config = dict(
    encoder_arch='swin',
    model='image captioner',
    dataset='drawn small creatures on textured ground',
    train_examples=203450,
    image_size=64,
    crop_scale_min=0.8,
    horizontal_flip=True,
    tokenizer='word',
    vocab_size=35,
    encoder_norm='rmsnorm',
    encoder_norm_position='sandwich',
    encoder_activation='gelu',
    encoder_mlp_ratio=2,
    encoder_head_dim=16,
    encoder_fused_qkv=True,
    encoder_bias='none',
    encoder_qk_norm=True,
    encoder_parallel_block=False,
    encoder_inner_norm=False,
    encoder_patch_size=[4, 4],
    encoder_conv_stem=False,
    encoder_depths=[4, 4, 4],
    encoder_widths=[64, 128, 256],
    fusion='cross_attention',
    label_smoothing=0.05,
    decoder_width=256,
    decoder_layers=6,
    decoder_norm='layernorm',
    decoder_norm_position='pre',
    decoder_activation='relu',
    decoder_mlp_ratio=3,
    decoder_head_dim=48,
    decoder_fused_qkv=False,
    decoder_bias='all',
    decoder_qk_norm=False,
    decoder_layer_scale_init=0.1,
    decoder_parallel_block=False,
    decoder_inner_norm=False,
    decoder_positions='rope',
    decoder_cross_attention_every=2,
    decoder_tie_embeddings=False,
    init='xavier_uniform',
    residual_init='none',
    optimizer='normuon',
    muon_scale='spectral',
    lr=0.013,
    momentum=0.9,
    nesterov=False,
    orthogonalizer='newton_schulz_5',
    adamw_lr_other_params=0.0027,
    grad_clip=0.5,
    cautious_weight_decay=True,
    steps=12800,
    batch_size=384,
    epochs=24.2,
    lr_schedule='cosine',
    final_lr_fraction=0,
    warmup_steps=1280,
    weight_decay=0.01,
    adamw_weight_decay_other_params=0.01,
)
Rows from block 3 of the image encoder, named by matrix and row number. Rows with one number belong to one neuron. Each number is 128 + 32 x the weight over its row's rms, rounded and kept within 0 to 255. All counts start at 0. Numbers have three digits each.
# fc1: MLP up (encoder.blocks.3.mlp.fc1.weight, 128x64), inputs 0-63
# fc2: MLP down (encoder.blocks.3.mlp.fc2.weight, 64x128, transposed), outputs 0-63
fc1.28:112083107182096156108122132106190140114080131175066096165129148128114166177185146136158118183079112087142112093125126103132132120138180077115144116096143133075071200109117127164129115119169092
fc2.28:109163162135145140091184111187162146168116103179126030163144144139034173093177136147162127092145115123095135132117147146154157148117109116127115089143099136180175123070145117121123094111112104
fc1.29:126158151122116081094066061075093159109148145148077138155108152123090163111101110109073138122123143188163208113092195080113160119153171162156136109105132127150121172103136084167144129135112115
fc2.29:084144125148133068111132082141120149109032109150142146113176173066148053144123145086101157125122133123130137088167088147172159119088165101109140106119164060122168141127143152091103116114125180
fc1.30:135120087147081106059177178186142162131092108199141166117127156142106116147116105071181189115125106051159098128140152127124104095181161107140085108102119159182114148127116129153111105122145155
fc2.30:127169105149097141135156140139164156074139094163137130139151120163076223146145122127126195157115146126064086136115186157102157109175120101142159123114156149154131117113120130072211150143092170
fc1.31:110114119144111149094109149065078133122173134134088086134129179105109142092135112158147135187092109166159171163151094115137054088175094165153123129113159038089129169119153112152148082134115167
fc2.31:115157118147155091124061158151176139094108097183122187151113088055136080166131117145141149132162158125171089133136120124164129139125159158107128141149092159135194108160143108089076109201085088
fc1.32:136173077145126084157056119081132174100100174098074144166070132147126173138095090082133159118113138170079169210116166100115140071122125106149117148107125118120127104128143111148131096134192126
fc2.32:164094124146168046127101129078116158104110089185106090175126198087130141072149148089120117122173124099125159162150102158149139092158118167145129126077112117161143159132100100187121087129190108
fc1.33:135071150090124164155092145188079114128133084166075090128189164131128194130118133137129106129105116042118132099084087125152155089122166181125116179145155142089126116102126080136065142119140137
fc2.33:141146180138196188148107118115080110151138087143119146114134124111148172114118184096118150088129070151115123135162104159123208124143190157108165124138179187091139115131101159151069108104138185
fc1.34:133129116086169126133059125109113118101162064086074094058129127195127130125091114091076153111097147142105163085124155184149119121157182153112108116155085115104069156097106113166119172124158115
fc2.34:100179102116166096121143116139066168126117046130097114060168214140151095095121141090103113098084073100115142163121123128118106131153135056125133105184119141094141103172155143124156156102119142
fc1.35:121228155135108138125089082119141148192118121171074150116126125152123115131140167121150088164184098068079139103120132167103129139112130122113127167153129137176089159095097130136154137207130061
fc2.35:111113159136039122118089116087197144122109113116127152104100085084185121111070103120138074154158156100169133078131177092130171129146118102172138180146157125103105136126085106094182114156146088
fc1.36:157167137127091116122159127151189100075096150198131120114159132170132116112138155108105145120130155153063178068141134143197129111102127106137075125184058163127087192135140103125084102159133146
fc2.36:047111155109173122111140064149145140128131072097111100144151142106141115117102097103138078085076107150119151172201146157117121182146104113101127093152074086106160144127115157185119104111099062
fc1.37:144175114122106154098107173161172178124107130119109108143086102163140124145162164142071089137156146148141123130138177045150100108125175085114198164139143107106074204176094077122130133143109128
fc2.37:142037132119058116068121158112080114168104154138148141093101105142070122124110150162168129145121083097117113079154158138151100135106084097142075131115094115131108052098070103176121119131102113
fc1.38:101204187117133167122115102158152161135159179158129156137082157171114136136133122192134168114124096102075139119099137133049095128128135110124112092149092150069166179130118135110077110062142092
fc2.38:125119132100151144122172074082179084135117085096147174105081083153089125107088093085109093119155127157144155145147069158109127167102132138104142112113082089163152079158203152117093090158105079
fc1.39:108197125189162087106109133157114133110185124113155139107108202114120142085144102138140091207089100119123131107105090138185101143102147128109107158106064137184097110132097104140121146189123185
fc2.39:149202101105100132128051131120188127112094120125123148122119090091164134162078131181145133164159095150133090139117179080095148071102144137097165138096157167094158167111099147131119052130086118
fc1.40:178179148103081202139097144076105148132094113213106147163104123177087130156112103148156094174132157137125159085098175159136119111091068096091135127162141133131069122122166151127124127087135099
fc2.40:109124126195129133154087120088156100108165129131125150073158167119117096142122118163130099115140087082127078120138139121173102057099071179169119129188150105155050121135141140121170175078169109
fc1.41:132152101167068089128165126097210149174213128126162139100123126078126118096175096143194122123172091111108170115114148116157119141136096201144153155114176132109119145094132159078123132157149114
fc2.41:159095125084149137157093103109093144061107091143147150101093076168135092132117090092096149100138157177094127142157128114123136126130064105082094088141110115083070068160073113160089103172137086
fc1.42:155166167154148110147116079166120123164122097134068084164124146142126183163104087148109129101084190165112137172133110111119093118097081073072116023129130136080141147133136135109128105106086118
fc2.42:194114145148101169154145139115100144081149088136184125127075067116132161139116078096118140107139160170099183145144151135103097140186113114110096131128118071050091092188137133121149106160115074
fc1.43:132143081139108143047100150167106156176095143160210094120175111146111121145095117093139120145069147103163128149138110084132116086138138112130158108132120148159147105053115171080073080105174111
fc2.43:142154158141144135147123131146165132041120125158180112144134144125106148146185177181131152162121104145096176142092147155120208112111117177133110117079180148155129074086224136142130139131125130
fc1.44:171175116089160113128095071178126072203137109172179119130126123102147156110162102171130142137099133149135123135183075056121058100148095093124087136147110166097168123101117131123079142121105121
fc2.44:093086118089175156130106079150091120094133107111138111171137112169107158175150153154067074128170186110113128070107122131168186160129133105126104120131153158103090069119178122102147170058098123
fc1.45:189079113114073199159146158136118124130102110153119104153089170086110148161123163151163075135115061077173090144156127108089121098124154167159118147086172110094143212131120113121122099158134132
fc2.45:098131227109153095132132075077170134164104080087123122144167118149134104109087116126103120150164114199060176115161126154097097175127186100117119114092153118149132162107149180126161127146155121
fc1.46:089142104105127093146138107117159143137149138157104115103124154167079112104154111165125042150145141124189085141164127116135096101145097169121197086172087134148141141208119111156071161176136183
fc2.46:127123094086101130112160132091114098152090155107080118101182131109082103086170140143120083126053097139121120094129127139111130054106173062144182081115065112156125120091096147107088124125159075
fc1.47:160133181134143138156173141178139117114103098127069092121123068151145193123127108111174104133125147108199131150186124103124151053154113156094132154087191115140139139120130127113212124179150138
fc2.47:110094113066139081128123068069152178099077098072206101170132114142119155111101117133128141130138115093066181174156087168123132149159151144090156136131124183144158142181126113114146134164104117
fc1.48:197167115148093156135123115154160118084098122136137169143167138186172162126118130181102135124123152165078125182152113119188117082107050124111128161185164098126105112141164132155173187168114131
fc2.48:174112132141090086093126122177099128120089064145038139133157148151127105164148162197075127154142131140122086161159100144131084091154119133110130127116176092132128096103118097119193146205120096
fc1.49:155118195167127167134097148131149136095134067100169170107116086125209178121159110134130174165144136121109150142099147132081103146077164078090124155166124086159126186107160189123138169148140102
fc2.49:123150123083109174152147114128145118173133164144100142152156070105087121120109196178118135128022137136171101141118119142092132098110083127150172175163096147132135130112137095108179100210091132
fc1.50:108159141171158154123123099142074120151096142145163149122087150162141140092114077153149101150159114156147121084159127225114098099124142097102093126138079099070083135063115119154180160118200139
fc2.50:119160104163142082138099197164150151078192169162100100129172106155171093149127135102090179108114177153160151152066126072153122144112167161116158097143131146089142123161191087131103166134136145
fc1.51:120213151159137152145067084149182177161127117087138086085067133116166136129146119172109122162139085095088171092094148111116097099156157131150111126160127089215115118076124130125122109146131108
fc2.51:125105135110096130129159135108146143148155111109085157153122141084103120102109145090115111208122098091183183083099127068138157196168122113192162112113159163135160065112086140098156119141130197
fc1.52:129130151180097125096091094118224108053151113183147162160062146086139087139111131159125099129128110147119163113115097148164123097095133122150109112094106100128156127140158100168088139116181052
fc2.52:100072142133105119141083117082131138185104133124085138125098095090124124097152105103097169186065086213098171132163141190129139138116092173093110153103167167127130091119139109147155087121082157
fc1.53:175138093122123167096079156101056183167160125126143116061124094105126144081124150171132063120137078090124147103117160090110110086138193111132139115148142184109161175140149179146121141108084153
fc2.53:085106156067103112057113095049113129121145120094178117121114081124159092136099163090101096156150185150101168096168139105123126109166062097098103120160072141150067112100097142116111109128138137
fc1.54:163149134111112109166076127096164116108156126129112159114167137093126150085152137085135100108052107137126111167178098056166097088143133094085145067175116146166157131134088196127107086157098168
fc2.54:122051096130168117090111200141095096118164127170112062120129188132111141157149131109108145137129160122147138118119142153115159069176088106123078091191148107134069101142174109124168169085095120
fc1.55:107148113164144091128132118160170116037107083114110115128131118123144153167132136095101123079143117054136166107178082136103109202098160133107107178129144105113083166146072095184152151092164135
fc2.55:152158110170152082111171178134052126095204110178140056116126158128169069103131120155108132126156133193189121077137126099121119121122106133156116147159115115132136111178133129109090172171168116
fc1.56:099131111072149129113094179122129126143122120135176190086130194171153136075204135168097159124133108151132141119154138083184146061166113123119141120116089108140133170157115195156099154178154105
fc2.56:146116140056107129083156115139117086088111111163147116114175161125151103125167109155158132076089141184157139146161137122140148089079129122153107128115039133156145165103109178113100167190178068
fc1.57:109150104177160149104112126154119091154196091156166134116143127142105109121131119149105081101230076115094105126128115068107108155122191135085130211103165148099094167134160133105103142121161122
fc2.57:151053082086115123110098138118146110080097130085201089102151109150164141189188108133120129132135134137172159095205139113112146113131089093141075143185194135109107079152119112147136138124111126
fc1.58:137147120138093101126107161077179145088099116183152171102108066144101083175088145162151159136133115071103146120078135086122103148025097145096139107101112154133111116084123139097112151182112107
fc2.58:157134074164150130146142123127087078117081175163209163183099108134140126117128080164091173143173134106087082087090107140138070179141108119126090084060107141141123135165160100127151133148143139
fc1.59:145164138093108109136124141130085167122145096155084152111163174129181173154113176109150100160094198101150123178139083122127111109189114101148112096176220096122132153122164154144118071132166152
fc2.59:168166110140125183148049118165151130156213144110079188156123173084111129163178116126144093097110126120111077090053130145136186127136107101128169141159149124102103114129149083149096141140138123
fc1.60:182176120160146144163128166144115134150153098115102148101116118099161148153128127175129150106116212150166181116125143113161143086134108077142124017198117170123109099165119125080140136117138086
fc2.60:098141112144155106122092176081119124112096156196103125130123133107135156114138142167186083098162061090105129119111171118141150141089164209080087183128112147107125157083159153082169154098167109
fc1.61:110198171134144184156117101103070147131160135131102174153096163114112124154121051175142152160138072147062098136091133125171118153091106146113094132109122108133156099147201188147140088139134156
fc2.61:121166138111169131117039204122156151107121115164123107133152100107104094168120127162196160068164073131138100116135133135128115055106143178179100112113150098159152158131111127204122129115142125
fc1.62:132200133153072142109160087093158127113142147112162108167177144130115145142210065114159111124195151104099135074144088127160148105103084136093175086125127130154124143114153163070108111142157079
fc2.62:129117092103082145153089093045109121156100138100139157056069122142131112133131102147124137140117081072133108098152096149054136151077152139098105145115108141142168137116193145110073102166084173
fc1.63:130131078154083103128109099151101136138140114084103146132168166094150093129141131166137131102169111116156111090150059140159068097146102179065172167132116202158156130122121044087101162126145106
fc2.63:118123074097143167160147144073079147140144175130140088073101153160127101111090179123112077164116133112173104078151140099102123135094141123086118110093112154132112137086075129142040105160085189
fc1.64:116143157149120091126121106100116151102153091176121183172173157144206175178187134086175117184123180100150112144138152131130146141105160091128197089125183124159111134137181169110141160113135124
fc2.64:129118098090120157089086108155137048183154123130090160141112114112070137179139140167159105141099119103141152112115108101172148009131100118156155085132110128088156117124125118083143100104123187
fc1.65:170211169101131102130107096113144119101160160135191139123055116154127131098133058072167162093138134149105179104195076123142137119136103131156145146192113104128172138101150152147134086122134097
fc2.65:157175125146156126172200060167139130125115135121125132159183186127110132114099139157139124138095068128175158150141170119152133101134150157143111042145168199178095152127158102133114109117163172
fc1.66:154125162112123133149100127087134113101112077081091161117147103100173168104112090183192088138103117064165140161156113143129198102122209127122094090157173072178125115108144140138122081118138115
fc2.66:123142134062160132113118111122163083160064076143130177140127108143118121093080134091044106127109142106146208154190141153097165150126134097146149133131136109140150073121105138158145077156061153
fc1.67:142131121131134111114108168125185109106028162155103142113128159195086160193101110108127145085130095085108146138103117143161106166132104180122119110072090133148129149063114123112148109201163107
fc2.67:137105158144123122123126100097107161130153163109109104123093108176199148184125115173123135138150218143082127139165090145094171199149117123123171111109196142179106098164112139157179078151124126
fc1.68:126164134135126150130172137149143156103154156149176131087138118198175109115100086145066101119096178163169134141103114173099133156090176136113117123138118179124142100077157178217096137168125077
fc2.68:101116169091144188091108136104088094153129085160068113082123103106124158114055124123102127082124110112091089168176109167140087157126132121116157121169126132120109204161105140097201091173135142
fc1.69:127160138095061162055157078122112146144113184102136115140151207099140110105149078133176176107120116122136069123078147091115113119123107174094127140108114133127102180096161110129198166105126091
fc2.69:095111081079106133199099126095119132080115123137119161101169104100167062159087128103053101153161090087140113074124106118102123128110138146069145111132151143087132078129121106143081083175088159
fc1.70:104115154128142168169155102143107101120125131147179114091082092161188190160060067141156148065076132098142082120130151074086151148175126145107106121142148122060124161135159134173098135127100123
fc2.70:101122167091120074126149121106177141177179148055069135167146109123136206150142136155101111157085125157132132134131119104114090144086110115108145190103139195087119168125090191120162118159100130
fc1.71:153111138068139140163054188172110092117067128108187142112134136153136129132174116159147133148112113117109072084153161055138123060118157133119076138156096151110106077115135093141072111123158105
fc2.71:145108148187156115139167166117097132118131170120150140126106132082125139184178159129154090134119188123142101166120107126165158136117094188178192103147126081119181143142165163113091160070148204
fc1.72:106150213144132142133107143132193184117134114161138156150129125153069116218051163169101100128116099123064110174147136155139146169133113138106148165152098158173131141099145141129143093165161114
fc2.72:198166114125137163152107172126147130157143170154124146126062162118089118109204113140116189111129155140143141103096129129107105137166118152151117142070189095072138108172149131166203146074113097
fc1.73:072150159107122164160100118146153199133099149117126126192134088126152160110182118132168123131138061107158127089129128086142128087129174188169151179124092173180160114173147173178136104138139156
fc2.73:127169106110154145086115164152121155117088120186099120145154110131120085161165124119147143028074159096103166100119101113146128156128154160092169083131075126076111103120215138090114094141090114
fc1.74:138143127112177123087070102144156130108133125124155137067119089191140111184119145147148140083072143121136142138109162160107125126132085109087122099119114144089136175200131172120236124165142170
fc2.74:127114105127147121146161141143120074083157098103131152092144116198165156122132154112120119099105167088148075135090074164123163161183107086174125184161123129085118177150073152110141108190087180
fc1.75:144173142144185110132067146164111158115115155129142181105112098194131182147168204144167108114124136077163115118110125128142113077122147187143136105121092147148163142152187084137120108174199142
fc2.75:139141083128143111174108077152122092072177125131141104136120139140146172150134158076220117105068200149125213128162111120088172148170093117113138114151160117095115105154160100116129152160135133
fc1.76:187088076118125148178097135173144147086198089164167100164115123141146077178147105114148102126138096113136123223125086160155166129073138148130130110135087112082102147152108150136113090079128132
fc2.76:098126137116071097078070088143106128078113129152134099135133076166126099129142092074109166116139076154169120164120136104150109097109170165103098143191132101129108178088122100098157207124067112
fc1.77:159169171199118169159095111131086093156101220161163144088127109123096109109111092090122091200132101120116149117107186133141081125103100165084112140103102155141075143114119143120088106107094099
fc2.77:161119139143120126091157148129148116164171123171105173159120148105122127184066097148142106120125109070144112090076161052118132084115138091194096158161136074095104065170117110117121195132122120
fc1.78:122129088137070127235054133153134137096113119124160175162106091101105158106115105131118169162137062136113130149116143106153087105138150167057078100142152147149129132094135078141147161116171102
fc2.78:085167105162150085120128122117128098139091160129084101134130151117064094102169151061074177097158114132104078150141135131092112088176096120087122166136107118140117139131108066123177099197190110
fc1.79:119118129156107171115093175105171119127072140170083063158072161099088108148190103158170100208100097102147155141110097149152090099148127124111188116089108149159122156131154139108134118158083096
fc2.79:138132139139200079072158099144122132132118141069195096122126096140072088098160160143111134189133176155085116085129081094122166119134105179125115122096125166147148074102130112183109088137123177
fc1.80:177135151118103102116161111128139094092113135084135132117143119101243123146130169136112103125131128131203127169080210082114076088157135143134133078104105122112090152116136150121168145098101071
fc2.80:116136048126092105103063169093107165149106131128079142097135129086091116109103094140130164132135073054128100130078100141137106121060098096130143118112095098133169117123115146089072097170160077
fc1.81:095130103123117106149123081132164146072133119158084111101150172175103074125156089115141063112088118073167117111140079112101136138123090113114125093123066094171140136065111107139089137220102116
fc2.81:117132153104061100090152106068182131168148184058133102113124141079139162114128148156179087193110143160157119111169110102107158094110081136175117114103111113159171187134096111138152100139149091
fc1.82:136119119153146057086093133132109094131130166118146160077111183179085100044123160163152145103153082115087118151168100084131147113048112167135130141170097136130151135119110156122086113186153101
fc2.82:112151112071160107100172142107112096112176126130127136132136174126105097103133163157214130104084135146137133113177152110124135045058102144143102112118117142120083133166080155074112163118192076
fc1.83:148099114117121161101130182170043152125108140126121151136140137111155171145173139080139132062107124095177124112149141092099144153159143187107126140106114142094103106066105138162043173134195108
fc2.83:122135111138168157176086097147165102060116148147070122087125109140141073123081089113118098160100149106118111106063101160111156131096117151081158102074161115108130077100155179162091099093089177
fc1.84:108179113117147104053108130122179163165124079154175118051103109152080132191112120094092157131102146155153142154108154062113153202151121131146119055124130087120151140122140132124163102144150151
fc2.84:087176160097132171133137180181090094155212099147154084143090102107146121139065121106120125101113127126208149105110135150116123115067191114111128096095083109145145148136132139172085098162124152
fc1.85:085137060118154147174112178058113158128144179145099142101149149145125166118081167112161075135065118120124184162109108114146140121147155060078094140104126142127113138133064127129104184090121166
fc2.85:200156161127111131135071140186110122127101119177063103119161120151133110121089065144125129112149081110123075120125184154104077122116203110138138166172120147139140125108117143084087061125119076
fc1.86:174138165182139167129117202157108172151099147119103126119166162121092128156153106140087114118124091083168118135162083083161110056142184097096114173156125111078080167106096071099130109137138114
fc2.86:125078148127097151167187127146134104164114127121209152154161137103098152111120156131164135159115122086155077119117146144081188092098121216144122122075134136146149151052105111156100104134105185
fc1.87:167150113114161174198104125125154091180145124174137148084113097095151066204131139105115091088083090077075134143144103162100066135114126096118134110137102179109114116079119134097131133120135070
fc2.87:119092123118114147095132117148132106083147102124114178133181091086106124135107159152113134168110143174158054082081179092116129090077168166119166123121222093141119141096131182092121108163089111
fc1.88:121148119102089150152129122140164153169100081173132131178099126158121150151158123082184086186112126129073168109111165110113150163131128098077177162118187123088115153092200121176170128072134146
fc2.88:100180073170158148129154159126143123128171162113143144135162174099068098133175134151174181107087086117148098137161122065161104124108120153142130088086100098122139169137077130076143125074165067
fc1.89:142150133119075110143128051131145147083130129136070138148086130159102049130103088125117093149150132105073090143047140096090127189109140186116154164113139090128146136107148135122090102198148136
fc2.89:155160129140149152119108173056135167129107130114156108123207142084087108119211149126170182115137190141157107174129096127110090105109082121136200128111113130176113128136098114118154194104131110
fc1.90:106169187172113154123112116105151133157114162158147104121192154189089196147142149121105099090142111163126097119199165136188077138125096191139118109121122132123079099123176156104139096132187118
fc2.90:098112147134125161118113152074134096164128174129102140152188105159137098114154143137096065168155115145088150112222077120179054146081139147188101135134109142157135124133141172137102077161124158
fc1.91:172144112075111096173104083130110122163135120124146118127107105173134117093097119077139094126140139176189119131127078131202097091167168088204160140112154197127122158091133145140074121135090092
fc2.91:075142083167158158134146135123108144096121090113136135108116131156125161115105205135064158086184081051101163120098129111141124125094086144130134124159090107158055105134130087123187169127178147
fc1.92:137148152075064073117111135149146113147119094095054114077141144128079093121100092152153129100149165110116138135117106130167110129094130164150218155218129102139113155142171158141109080148092135
fc2.92:093134128112140163189098140117120131145142107124046108077184111099112119136112178153155139136093162154174152185127095182173162115186131137096174115163191095132112076150086158123115172111134118
fc1.93:134133110095167145186085134117156090124153075158117130155150123092112166134101123186128062102166104147108180129155154088129143129160123121176108077152155161170170134166097167117100050129058129
fc2.93:068123153156162134141160158123119127157171132100110157142147101108198146103112096097070173172134155209197107182085120165150167137159165123089144119143163099075138096155154117150159145141124104
fc1.94:182136163143117090145076108150098124128123117124128183133119121133180067136080111119111100158180174114099223146096143153149088130096079158134146106115167163040098136160120121114084140151113120
fc2.94:174175114156169110089109106109116125026096143178091112183131139157166144165160134152181117097115123146121153110154142135125088123153092158117135103153092127183095072083189148151158156116148164
fc1.95:101156114074106176170078089105163106170097112108137097196141153132150135116154101116156111132116122100151158095153113069103066115110152149128187110142117196152180116149050150129146171109131167
fc2.95:108099166134120069106093143099106109151094104176106057161162168137157133171084099117134115132118125146117142128133077136101093156152161195129183069155108079145130072138110094123140165154178187
fc1.96:159173172184171142101099177109118135117118146091117110138122138111129110138164080151153093124148115166173133181135148080157147120067174181117178155114070177136089149136056129116126118192094121
fc2.96:110071169131115104151106075123175110138104122118166132078093109091094110143127123154101141101138113054142152126100118053164130083124122139056122103135101110084112095089116076147070112107062167
fc1.97:159159190177176149077178178120096097143165118182132151108122116182132132159065139092124144135132161158146197089107156131104148135102143130126086065164110098102103119130130151154109052102135129
fc2.97:082128131074130150157132091117079129182122148139132130127149188161108068151143117078130082122125156139183160090141155109130040128120195129147089148133152158113118132199165140121117185103128079
fc1.98:069104112151111074180095101117133058117110095124108047125123190149153082161108110137171131069095070116166117113152093152109136132100140116094095184142147150166130114088082128165109128108139152
fc2.98:141122122137113145150167181123124183135163164123189065199110135109171121136146112143073130159120188127184100130201098098126109134138115123196120091155167178117174147167173131116112126136096123
fc1.99:122064131131091142147128131176114128157115147148121149067158135156150085164094074145121077121120158102147127133174128085195145083174141164148097114106157177127095105098124078166134068073074157
fc2.99:162115147114146135139087158112143084208122191111130160131018139102106177140158133133090129132105070124135116125127188095153154111065118109076134160151179152129133133140081099110123116119167152
fc1.100:160136157103126077121119176138119123156107168119069138141197140178073147146134149181163084140146123130191116184126126110136027103144194130165148133116152095117113162140116094085112132158114116
fc2.100:164158087121159157168111112174164123108070151096152148126151147152113183169118154120207148140099098111156107148151080122197089157114147136143130148138149167175179118104106095190083070149137140
fc1.101:141155117122102152120105158166157147123202099176106141091163144120116166125076118112054123160106099133150072111142209143156096109132128151142131153204154154126155087127141176112059157091153118
fc2.101:176110106167133107128146118140134128133165105081166110107074128145147165145153076105090135165187110161110185053129123122125195161162131098112075176089154149078074105156103103126168132103099149
fc1.102:155113069162160123122151134153148128165148082150118139158073119127174142134120179114044157056109124184171121141137155095181099157127141144166146155157111150068110184173134168136105165119158144
fc2.102:164132167152099180146111071073166102168109209117138183112085148107116151164101103157187124134096131096118099143130119117148166116101115175171159197129176161175152155127103120140166153143161137
fc1.103:128126129108110171147113058131025098127188099121150193091116133124152126115098132158169060162142118134077163138169171144095130164167146160144114154171132128101111175154145154163119137143132177
fc2.103:180177158124147116159131123143165140163073095110126121162103107142139136099079124180122146143107118099115134170115101122171123098194165152139096051122146152138152092066091117143089061176067109
fc1.104:128177172127116205114116116159079160149110130178108150099113122124105169131124133127140152168134131115114197093120105170106135083123090135133149095097107112065109146210161169113159079144161056
fc2.104:177151140174098103108101198130139163079128160123157106153121150163168164098106098171162107111124138144225065159139128080187156114121102138175127087118120137177126096103100162132086146113104130
fc1.105:152125144145107112048071071151144153130130118163213131162081112146115095103156133151125121178208109110116147154097143142079089117106144176067166151169125111146159143171141131125117140177145134
fc2.105:169093167110134152083172156094125133199191166117138099140134146138107055100152154155156094165100131114183153121113134145118117148118123116168161223159124123168060150087128169096122137142134138
fc1.106:142075182091121181138112179149132133081060180132135170130108075109142150112122173147143115142103091105126118092100128104113079047102150141107085135169139162170122158146140160138078094135074161
fc2.106:150172203114160130098164095165090152149196148118114118117142129154123126104135156096057157137126148157096130110121034124117153099128071103137218108090149136113119168120151127091112090128109158
fc1.107:128166153127116063159121139116161172193134094170100146123075141142112126163079160078123127153128097199186139134158149106090167099087159149110145086090123104131126099124174094156089105114198102
fc2.107:108094107120121175128087130195124161144100106123144120125091171117157044169095125071092082140153118183181167097127113171150121130071116156097150112113156077137155166127175127163109102088163106
fc1.108:135176101078083109119164124122194176162121075172067102128101121151140149096181110089108117037105169155109154126146123127136095119094110101171143146141165098061126143131104140164103130076133121
fc2.108:194131138197133152187082093135107124116109106134097124089106147106084156127155145113162066193159108125105097111085150130115177103172153142106162156126155116166125078144161166139095103049108151
fc1.109:090145171176135088120105156169105107110161102167139106093114069094105086149089103120151086201084149158130184117126110138120137158124142187082137201090116108133096200139150130118121164156152115
fc2.109:173151137165090108093164163159191087102190142148103127127186132106158126123109053079148137112138160108178141140125140155119125096112090173121115130150167103028127166167136120124144155108165098
fc1.110:142143075121092153095119143131143115056153143095114172086157077086098135165103121123125148139159096099127133114155140076084138142134099190078162121138130165191111135148125165091129082164119032
fc2.110:101156129201119137144114096098087128108103119160164105125113171154147061165133120111102135130130125124089083119087077083096092105090106098049133114094093136090136147162154118169042145097134173
fc1.111:172155176086147099149123083124158152096031104154145120174108106152152137134125133075125125139121096166117153140195156074124094087070110142081188152107107130166065121129156109129135149097104119
fc2.111:117072134139139069164124107131137160134126119109189126176151132088083135135144124143049199109147150156083137123104118166110127127165164065120146168142085122186166131149103062169140175118161146
fc1.112:078081141174114162155128102157125235120159137164183147104145142140153142085182080126132087134115141175136125093115105092132113106110135175155135149148075151155172112127097128161154118144191182
fc2.112:194156141121146164120083170121152172133103081169131150119136144095188184191139138171138129128130180165131130079121109138169110108061175183122141127151093148114161179167076163105160116119132131
fc1.113:178176105135129122143104159107115181074111119160102132163083175125110150131113132137137146118115118146093171116159100077097159086175077088105059184101078087112104141182183119176130170124137117
fc2.113:122136111072118060123154098078085126123094176140090105149133128078107159133076114094148187144128123136076136177209117113124118110093108122164186100172173154162106109134097133160108102168175133
fc1.114:139087121090127109107075119103183156093086132124156154119093098125124173095101141117147159132108123110118119093118135079057091059111176115095143169144107059118117085157116208104101137067112117
fc2.114:130111133123117142049143091172147142155101161137117108172114119139162091110161124089105063123148153168144112180114093168129171140118109115121147145053118117173192212110099106111079113130162088
fc1.115:162145171143133163094138118169095138121097135148143132182103174167146116146131109133108150147153130128094187112117178144065130159081119185096128179112120051074054144147081114103111106165150087
fc2.115:099144110150147119103122156164147136099129115182130118090136144186160070107132093120084138101146164135066188115179163152107060104126109112106074116181130134146042114137112104176158141080100112
fc1.116:153218177133109121116139129143166081157118157157134105189129099143163022098160117131106108173090115166135144108108168136141132112106166158117107106199144181158169140143115134155171135134117144
fc2.116:114109127122173134122118126106121145100098113159120106110131154140097198140096206140153166140135151122107111116139077135152091201117142128113149085064171178201137148095160179065134120110120194
fc1.117:124106122099089101136091180105120157152127160110152125067157194103189194174126113105117120125073079132110141124137132114176045129146100125115094132105121085121144041143160125077132148123130153
fc2.117:143102122082125124135090164175119082137077110188089127167155073099109054110083075158173160110124092154140099115132102134151091120134116121173138161143095099127145180154057104143161113185108128
fc1.118:066143144111117139118079105079115110092190184145111120121163168191111103194140087107118087103073094109078128135134119165160154116110109143153138065136135130136174080105105102141120106182184125
fc2.118:152133172094070161094131131101167129147079138121163138170089122104125111159168167189175168164148146146116114142191109084144122095104140150085171164115145116171155193166113155167129063154151112
fc1.119:070087108110126133108118109132162128126106164097178110127138148171146129077153142144183162043084104105116126123202135053144085090133161115157127180156115140190151114118084145161116142116170142
fc2.119:156210111111121138114114198104088127058143102196128123116146153150129096170150076100213149127181184154162139156101114135147109091125095161113119092147137095114158141153165156133145134123172135